Rows from block 3 of a small sound classifier, named by matrix and row number. Each number is 50 + 12 x the weight over its row's rms, rounded and kept within 0 to 99. All counts start at 0.
Before each channel's rows are labels from the 100 clips, of 14976, where the channel reaches its highest value: "peak on" is the class under the peak. Only what is clearly more common there than usual is listed. The data: tunes sung on syllables by a formant synthesiser.
# conv: width-5 conv, stride 2 (model.blocks.3.conv.weight, 288x240x5, each kernel summed), inputs 0-119

peak on: silence
conv.198:33 58 59 41 39 31 43 35 52 61 67 59 60 34 63 33 54 40 63 56 83 61 43 42 71 55 64 53 68 47 26 54 42 66 67 61 45 36 43 29 49 37 48 31 44 66 39 62 29 56 44 46 64 55 44 23 60 46 56 30 44 43 38 47 50 57 60 28 38 41 49 39 62 51 62 51 66 50 39 39 61 58 53 35 51 30 50 49 57 46 37 54 42 63 37 49 54 70 52 28 47 56 46 61 35 53 38 49 43 62 66 76 54 46 45 35 49 31 48 43

peak on: silence
conv.91:61 52 75 46 45 60 43 48 41 53 17 71 38 66 67 39 35 74 65 73 50 29 53 34 65 48 32 38 43 28 67 57 58 52 68 54 47 45 63 43 66 49 57 31 40 45 48 50 52 59 66 72 25 60 28 60 54 38 29 50 24 64 47 48 48 42 53 45 34 51 56 42 42 64 43 35 29 66 70 50 35 42 55 29 56 69 51 56 63 40 51 38 47 33 51 36 49 30 39 73 45 44 59 62 47 40 55 50 46 51 41 51 62 67 56 42 69 60 42 56

peak on: /ɑ/
conv.54:58 46 52 59 47 36 44 56 54 49 59 55 73 51 36 51 46 42 67 50 29 58 51 52 54 52 64 47 43 34 44 52 34 56 53 62 43 60 39 34 57 65 54 52 40 32 51 66 58 29 33 69 57 59 45 57 53 56 65 45 52 38 46 37 45 49 46 37 40 56 53 57 48 57 51 54 22 54 45 34 46 55 52 59 60 48 36 50 29 34 67 35 92 42 47 50 41 47 68 50 53 48 44 57 36 48 50 52 57 64 26 65 56 44 51 61 39 41 51 45

peak on: /ʃ/
conv.276:38 37 52 47 60 65 45 43 40 54 50 27 56 59 70 37 62 49 52 39 67 38 61 53 34 42 40 45 69 48 60 54 46 43 23 38 66 65 49 57 55 42 79 46 50 33 57 60 47 38 44 50 57 47 75 49 39 44 42 56 55 65 45 56 52 87 50 42 42 58 41 75 52 58 48 47 57 80 29 46 64 30 27 39 46 54 51 33 57 60 53 59 59 51 69 56 27 43 61 34 43 54 36 47 51 52 67 47 39 43 50 37 57 36 55 42 50 31 29 51

peak on: /æ/
conv.209:51 48 46 23 38 54 54 54 50 49 50 28 69 47 37 46 49 35 50 58 54 77 63 54 70 40 37 46 59 53 54 67 66 35 53 68 54 48 51 70 54 69 46 63 98 60 37 42 48 65 53 40 35 81 63 54 46 66 73 60 50 43 48 53 25 39 35 64 44 46 23 43 59 40 57 35 65 38 46 62 61 67 36 46 38 44 29 53 64 34 60 44 63 57 41 50 29 50 52 36 59 68 50 34 46 41 57 51 58 50 67 61 51 49 32 59 31 44 57 53

peak on: /ʃ/
conv.212:30 42 72 50 76 61 49 54 48 54 47 38 63 73 49 48 43 61 45 26 43 38 54 56 60 47 48 43 63 39 52 53 50 49 66 14 52 42 63 49 59 51 30 44 54 42 34 53 40 29 80 47 46 49 54 72 51 44 50 38 57 44 62 52 35 76 46 49 55 38 46 61 45 71 71 40 39 54 68 61 60 35 44 59 49 27 66 56 35 42 43 52 40 65 59 45 38 49 63 40 43 52 59 66 48 52 49 56 35 45 38 55 48 58 53 34 69 36 49 50

peak on: /o/
conv.258:38 47 37 39 53 34 49 68 45 71 58 47 62 40 57 29 36 52 44 54 41 44 66 43 29 44 47 65 46 49 56 42 29 62 52 36 43 59 62 35 72 54 59 40 33 61 49 45 62 38 34 75 34 54 39 61 41 43 42 60 51 53 51 56 56 47 57 25 44 43 40 70 58 57 50 55 66 44 42 58 56 35 69 42 37 42 48 54 37 31 49 61 47 51 34 60 55 43 49 33 71 53 37 47 41 72 38 39 32 46 64 42 54 46 63 58 52 52 33 51

peak on: /u/
conv.238:58 50 64 50 20 45 56 48 45 66 42 62 47 65 50 56 45 38 52 56 32 41 43 34 65 45 46 36 72 41 36 34 67 41 74 45 49 36 49 54 39 58 61 65 53 26 77 46 67 65 41 57 45 49 62 48 56 28 40 50 51 47 60 55 53 67 63 49 57 46 44 37 23 49 57 65 36 48 61 62 42 49 54 56 56 73 46 46 20 55 50 67 51 48 70 79 19 41 61 58 34 28 38 55 54 61 59 41 60 53 50 42 47 75 68 62 59 57 42 44

peak on: /u/
conv.86:35 46 54 55 56 67 50 53 46 41 36 51 41 55 53 54 36 52 43 62 57 57 67 56 72 47 53 40 36 45 73 64 57 35 47 37 51 65 53 55 51 52 49 73 61 34 54 44 69 69 34 41 60 78 46 58 54 28 61 51 52 38 52 38 43 43 48 45 65 64 58 51 46 54 53 42 57 43 55 62 57 50 41 36 51 52 55 54 70 49 52 42 61 49 49 49 44 49 65 42 53 40 31 53 53 35 24 51 68 61 38 46 59 62 63 56 51 33 36 62

peak on: /ʃ/
conv.123:46 49 54 46 81 70 55 68 57 37 49 52 55 55 58 35 58 61 47 39 45 31 55 40 46 34 72 55 41 57 35 37 41 32 71 60 64 72 43 52 31 44 43 41 44 42 50 41 34 71 65 30 38 60 39 52 47 50 57 42 52 41 52 40 65 41 70 66 36 19 47 68 39 47 54 47 53 32 55 47 35 43 70 67 60 55 55 57 77 62 47 45 53 36 57 55 38 20 50 60 44 69 55 34 50 52 65 47 49 52 48 46 46 50 42 42 45 42 48 43

peak on: /u/
conv.172:43 52 69 52 38 67 52 57 39 43 64 50 54 52 58 57 32 31 35 53 30 40 47 49 64 47 60 44 44 38 62 72 50 47 79 36 38 54 70 46 43 48 43 59 26 60 65 64 59 65 34 50 47 63 51 76 48 62 45 28 50 54 27 37 35 52 71 51 48 35 37 47 48 51 43 49 81 40 43 53 61 62 22 49 50 50 66 60 45 64 64 44 58 44 37 48 49 32 52 58 39 52 58 45 49 58 48 55 37 56 37 45 54 68 31 47 25 44 61 45

peak on: silence
conv.206:38 67 39 40 49 47 48 63 47 49 62 62 42 33 44 52 58 61 34 44 61 55 59 45 58 59 56 45 40 53 52 55 61 45 75 67 48 75 29 55 64 65 52 51 38 79 67 63 78 40 60 43 65 45 51 64 58 47 44 46 49 36 38 34 51 28 40 49 26 63 35 49 42 63 39 47 53 69 64 51 50 49 59 51 38 55 60 31 47 63 58 43 62 43 52 79 51 53 47 45 52 48 39 37 49 54 61 51 45 40 33 61 55 57 43 54 70 45 57 49

peak on: /e/
conv.9:37 29 49 38 52 53 43 66 56 74 54 36 38 50 67 51 41 49 52 29 34 65 49 30 44 60 51 71 62 41 56 64 63 51 48 56 82 39 35 51 38 54 63 38 59 39 56 56 43 38 59 26 44 50 56 51 60 54 67 62 48 68 45 36 34 60 44 65 45 47 59 46 47 54 49 33 39 51 55 48 54 29 37 24 55 55 45 45 55 81 41 55 32 39 38 54 49 51 62 40 54 66 45 79 44 53 48 50 60 30 48 41 58 34 35 47 65 40 73 69

peak on: /u/
conv.266:61 58 47 36 48 45 58 40 40 49 54 30 56 33 43 48 60 62 46 33 52 50 53 46 65 40 51 28 56 42 42 60 46 39 72 58 58 48 76 59 45 35 45 27 51 61 43 44 37 55 37 55 46 55 57 38 66 39 63 44 61 51 61 55 67 38 50 51 55 35 34 50 37 48 76 31 65 55 69 41 41 28 48 50 52 60 52 45 37 58 44 69 27 62 36 90 53 46 42 33 55 55 43 67 36 65 57 38 43 22 40 64 52 48 55 56 50 51 56 57

peak on: /ʃ/
conv.48:42 43 74 60 51 56 26 26 64 68 43 60 47 58 31 63 45 55 58 40 66 51 46 41 38 60 62 47 54 39 54 49 91 50 43 40 56 61 47 51 60 43 46 54 31 41 45 53 30 58 42 52 62 34 68 67 58 41 46 63 61 51 50 42 45 38 84 48 48 30 47 42 58 49 55 31 47 38 48 25 44 48 56 52 47 47 51 51 55 58 41 64 49 51 54 51 52 57 55 55 43 45 53 59 51 36 27 38 48 63 50 43 40 75 44 38 52 30 48 37

peak on: /ʃ/
conv.37:40 40 47 60 57 63 55 56 58 43 38 49 54 49 57 53 20 63 51 51 63 48 64 43 33 55 51 35 57 40 50 45 57 36 66 46 74 48 27 52 52 55 64 48 27 45 44 54 48 46 62 33 52 46 64 84 42 38 52 65 52 30 48 48 53 65 66 45 41 35 44 60 67 51 47 74 55 80 56 50 56 54 42 52 37 62 44 37 44 61 57 44 65 83 74 40 59 49 68 52 51 40 40 44 48 32 55 27 55 45 47 63 53 56 51 44 42 45 74 46

peak on: /ʃ/
conv.242:25 52 53 62 37 60 50 32 45 60 66 40 43 44 53 59 45 46 49 60 58 52 58 59 54 76 33 54 45 43 45 48 55 83 55 31 60 42 54 44 55 47 44 60 52 57 69 63 58 51 58 41 43 59 52 68 19 58 35 59 38 55 61 55 60 29 51 55 56 49 51 51 52 51 64 55 53 62 53 33 22 68 55 48 45 52 78 50 45 72 43 42 63 36 68 50 66 38 55 46 51 62 61 44 44 40 38 37 43 46 64 71 24 61 42 53 44 27 45 37

peak on: /o/
conv.22:48 48 52 58 56 62 63 35 42 42 51 55 46 62 41 57 55 50 61 40 52 38 79 56 51 68 65 74 45 49 56 38 45 44 32 35 41 45 56 82 59 33 50 60 48 37 64 43 71 68 27 46 53 56 38 56 43 54 45 62 45 39 53 47 56 55 47 44 52 40 68 62 57 20 62 46 60 33 60 35 44 60 45 45 54 39 55 70 50 34 56 57 71 59 30 43 40 45 56 64 54 58 61 37 39 54 69 45 37 51 56 27 29 59 49 44 43 47 44 45

peak on: /ɑ/
conv.204:42 54 51 56 58 60 64 57 44 92 57 51 55 33 41 69 62 53 62 45 43 37 50 48 65 60 62 44 13 61 49 51 38 56 47 58 48 50 50 30 60 62 58 52 63 49 57 51 48 57 48 73 69 56 66 39 51 53 54 49 45 40 60 49 47 44 46 39 42 52 46 57 59 42 67 42 22 65 34 66 48 39 58 65 30 44 39 62 59 47 47 51 50 59 53 44 33 72 44 56 57 61 63 68 55 60 44 47 47 40 43 41 51 61 53 62 60 58 32 66

peak on: /æ/
conv.105:58 52 37 64 46 41 37 54 41 47 11 32 58 63 26 55 40 31 53 49 50 51 54 43 35 51 62 34 47 37 26 48 51 55 37 20 66 53 58 65 49 56 52 23 38 57 51 46 40 38 43 72 46 59 35 41 42 46 57 57 66 48 46 55 63 35 59 43 62 55 59 60 57 35 53 44 47 38 67 25 44 73 34 60 49 30 55 52 40 55 36 44 50 57 49 33 32 73 47 42 54 49 23 20 44 35 44 41 59 47 33 38 52 60 47 45 41 54 66 51

peak on: /ɑ/
conv.49:45 58 72 53 60 48 75 57 54 71 58 37 70 38 58 40 38 48 62 47 76 35 48 51 46 59 68 44 40 42 53 41 41 70 39 55 76 33 56 53 50 36 61 42 58 61 51 67 63 49 46 66 49 85 50 52 48 66 75 69 67 45 51 30 46 37 62 39 55 37 57 60 48 52 51 62 46 34 67 39 33 70 55 41 50 32 58 41 52 54 39 62 38 52 32 53 25 61 49 47 40 65 49 43 50 65 56 30 61 46 57 68 59 58 42 39 24 43 38 44

peak on: /u/
conv.201:44 67 30 40 62 42 68 50 48 51 47 58 38 34 43 39 50 50 57 37 34 44 46 54 70 32 56 48 49 47 38 68 58 36 45 70 29 31 63 50 62 37 46 69 63 43 38 47 40 32 43 84 45 46 57 72 57 35 50 55 37 36 46 64 39 48 52 62 32 50 45 57 40 54 52 35 55 49 21 52 52 30 69 43 44 30 61 50 49 25 44 43 37 53 60 43 56 48 54 38 33 32 51 39 32 50 60 45 53 49 44 50 58 39 41 44 61 56 46 49

peak on: /e/
conv.228:28 54 48 59 55 60 45 66 50 43 56 57 47 43 57 61 37 44 52 49 67 62 67 63 47 58 34 71 65 52 57 63 51 45 50 57 74 69 38 28 55 43 44 75 36 59 69 60 64 57 38 64 44 60 46 40 42 40 26 58 59 81 34 48 33 72 61 55 16 68 29 50 77 61 38 57 36 39 40 72 44 56 34 59 61 66 37 60 43 51 54 47 62 60 23 61 45 44 57 46 53 49 44 37 43 39 43 64 37 51 39 52 43 47 64 48 34 39 80 62

peak on: silence
conv.6:62 53 41 32 54 31 39 47 49 47 44 33 58 51 76 67 50 61 53 29 37 60 59 35 32 56 45 45 71 43 63 37 27 36 33 46 42 43 59 29 40 49 45 59 34 58 51 65 37 71 61 39 71 30 56 46 43 44 43 46 32 42 54 40 40 47 58 45 53 65 36 71 55 51 52 36 44 51 34 71 41 65 34 44 40 46 62 51 48 61 34 32 60 55 37 74 35 41 53 51 49 70 56 49 47 66 64 60 46 46 44 42 39 32 44 43 59 40 34 43

peak on: /i/; /ʃ/
conv.83:49 51 48 49 43 44 57 30 44 45 51 58 57 66 37 55 62 69 51 46 48 61 65 59 26 41 41 36 71 77 60 54 48 70 72 54 53 56 57 47 61 18 47 58 65 49 33 54 61 50 45 57 46 50 32 57 39 54 58 37 36 55 99 60 47 44 72 55 56 82 51 46 64 62 55 42 67 61 56 34 55 37 34 53 41 65 41 50 58 45 55 40 25 59 43 38 38 50 47 57 53 46 58 26 33 59 58 47 40 61 62 60 52 48 51 45 38 45 44 54

peak on: /i/
conv.227:43 47 36 47 58 54 56 46 83 55 37 38 45 47 51 26 51 34 51 44 62 38 46 48 51 53 51 40 43 57 46 57 58 57 48 60 38 38 59 46 64 60 57 56 49 50 34 63 47 52 67 42 45 41 35 60 35 53 37 55 50 54 40 31 67 38 48 58 59 45 63 49 57 45 46 39 58 82 49 45 77 55 37 50 57 55 53 52 53 33 44 73 40 45 53 74 68 57 44 37 54 49 26 62 25 42 52 42 57 44 55 20 27 52 43 72 63 50 50 35

peak on: /ɑ/
conv.214:48 41 57 46 51 26 60 43 42 41 48 46 30 51 53 51 61 40 52 39 54 54 41 36 44 64 31 47 60 71 47 61 71 53 56 50 60 48 37 63 44 39 53 54 67 33 60 66 63 50 48 51 41 54 29 76 38 55 68 54 64 36 30 56 49 58 62 52 52 56 51 69 60 28 42 30 66 50 53 64 59 60 56 23 53 57 64 30 69 43 30 55 50 43 17 60 44 63 55 34 35 56 50 54 38 45 65 40 43 74 46 35 54 54 41 74 37 46 37 59

peak on: /ʃ/
conv.187:58 37 47 47 68 67 24 55 62 39 48 45 48 63 41 50 58 38 52 38 61 50 68 42 51 55 57 35 49 50 40 56 43 58 47 53 47 55 33 45 53 39 62 41 26 26 47 52 60 42 69 26 52 44 36 38 50 29 40 54 39 80 45 59 51 57 21 64 49 62 55 53 53 66 59 55 53 76 39 78 53 52 38 26 42 49 28 53 58 31 54 46 33 40 62 56 26 60 46 78 65 69 50 53 48 38 75 32 35 53 63 59 39 45 47 72 58 58 41 46

peak on: /ʃ/
conv.73:44 39 75 64 34 51 39 47 55 37 79 41 40 52 53 33 44 65 64 30 68 48 61 54 46 42 59 42 33 58 39 47 60 67 53 67 61 46 48 62 51 34 62 67 34 43 43 38 38 62 65 55 45 60 45 55 50 57 37 73 65 63 40 48 52 37 56 35 61 45 44 53 44 60 60 50 58 64 53 51 63 50 57 51 37 38 52 49 46 59 49 63 37 58 51 62 55 52 58 60 51 64 74 42 27 57 62 50 71 49 45 35 72 50 68 37 50 37 51 52

peak on: /u/
conv.79:49 48 68 53 33 50 44 72 44 41 40 27 53 55 54 39 73 42 42 53 28 46 42 45 47 58 53 51 41 45 56 70 45 53 63 54 53 40 68 45 42 58 55 59 52 35 60 59 38 49 43 53 46 67 38 54 59 56 67 49 42 15 52 36 74 46 47 61 50 25 64 51 45 52 57 50 79 43 58 98 57 36 54 47 60 61 42 66 47 76 61 38 51 56 38 49 45 43 69 55 34 55 45 52 60 59 46 69 60 49 42 45 47 64 50 53 44 66 63 41

peak on: /æ/
conv.216:42 52 48 52 51 56 52 49 29 55 78 56 53 41 28 48 61 49 58 40 37 66 45 65 52 49 41 36 32 37 59 36 42 38 38 53 34 47 77 57 53 78 48 34 57 45 62 51 47 29 67 64 45 42 37 60 38 76 61 37 69 34 60 60 52 46 51 35 49 45 46 81 43 25 59 40 59 62 75 54 46 62 63 46 44 45 58 40 65 36 49 66 51 58 43 45 40 43 62 49 47 43 58 54 45 52 31 63 61 47 43 65 48 37 71 52 50 50 52 54

peak on: /u/
conv.164:43 54 43 63 52 62 44 50 28 57 48 36 39 42 45 26 30 42 39 77 51 51 52 52 63 54 16 37 53 41 56 52 37 45 47 73 70 61 25 60 49 54 66 53 79 41 48 41 55 66 22 51 42 28 41 52 69 50 52 53 37 39 51 65 43 47 48 60 34 67 41 40 52 67 50 66 43 72 54 45 55 59 68 38 42 45 67 48 52 41 58 56 44 49 51 61 47 51 49 57 71 48 61 42 35 54 73 48 45 66 67 47 50 55 28 74 59 63 56 59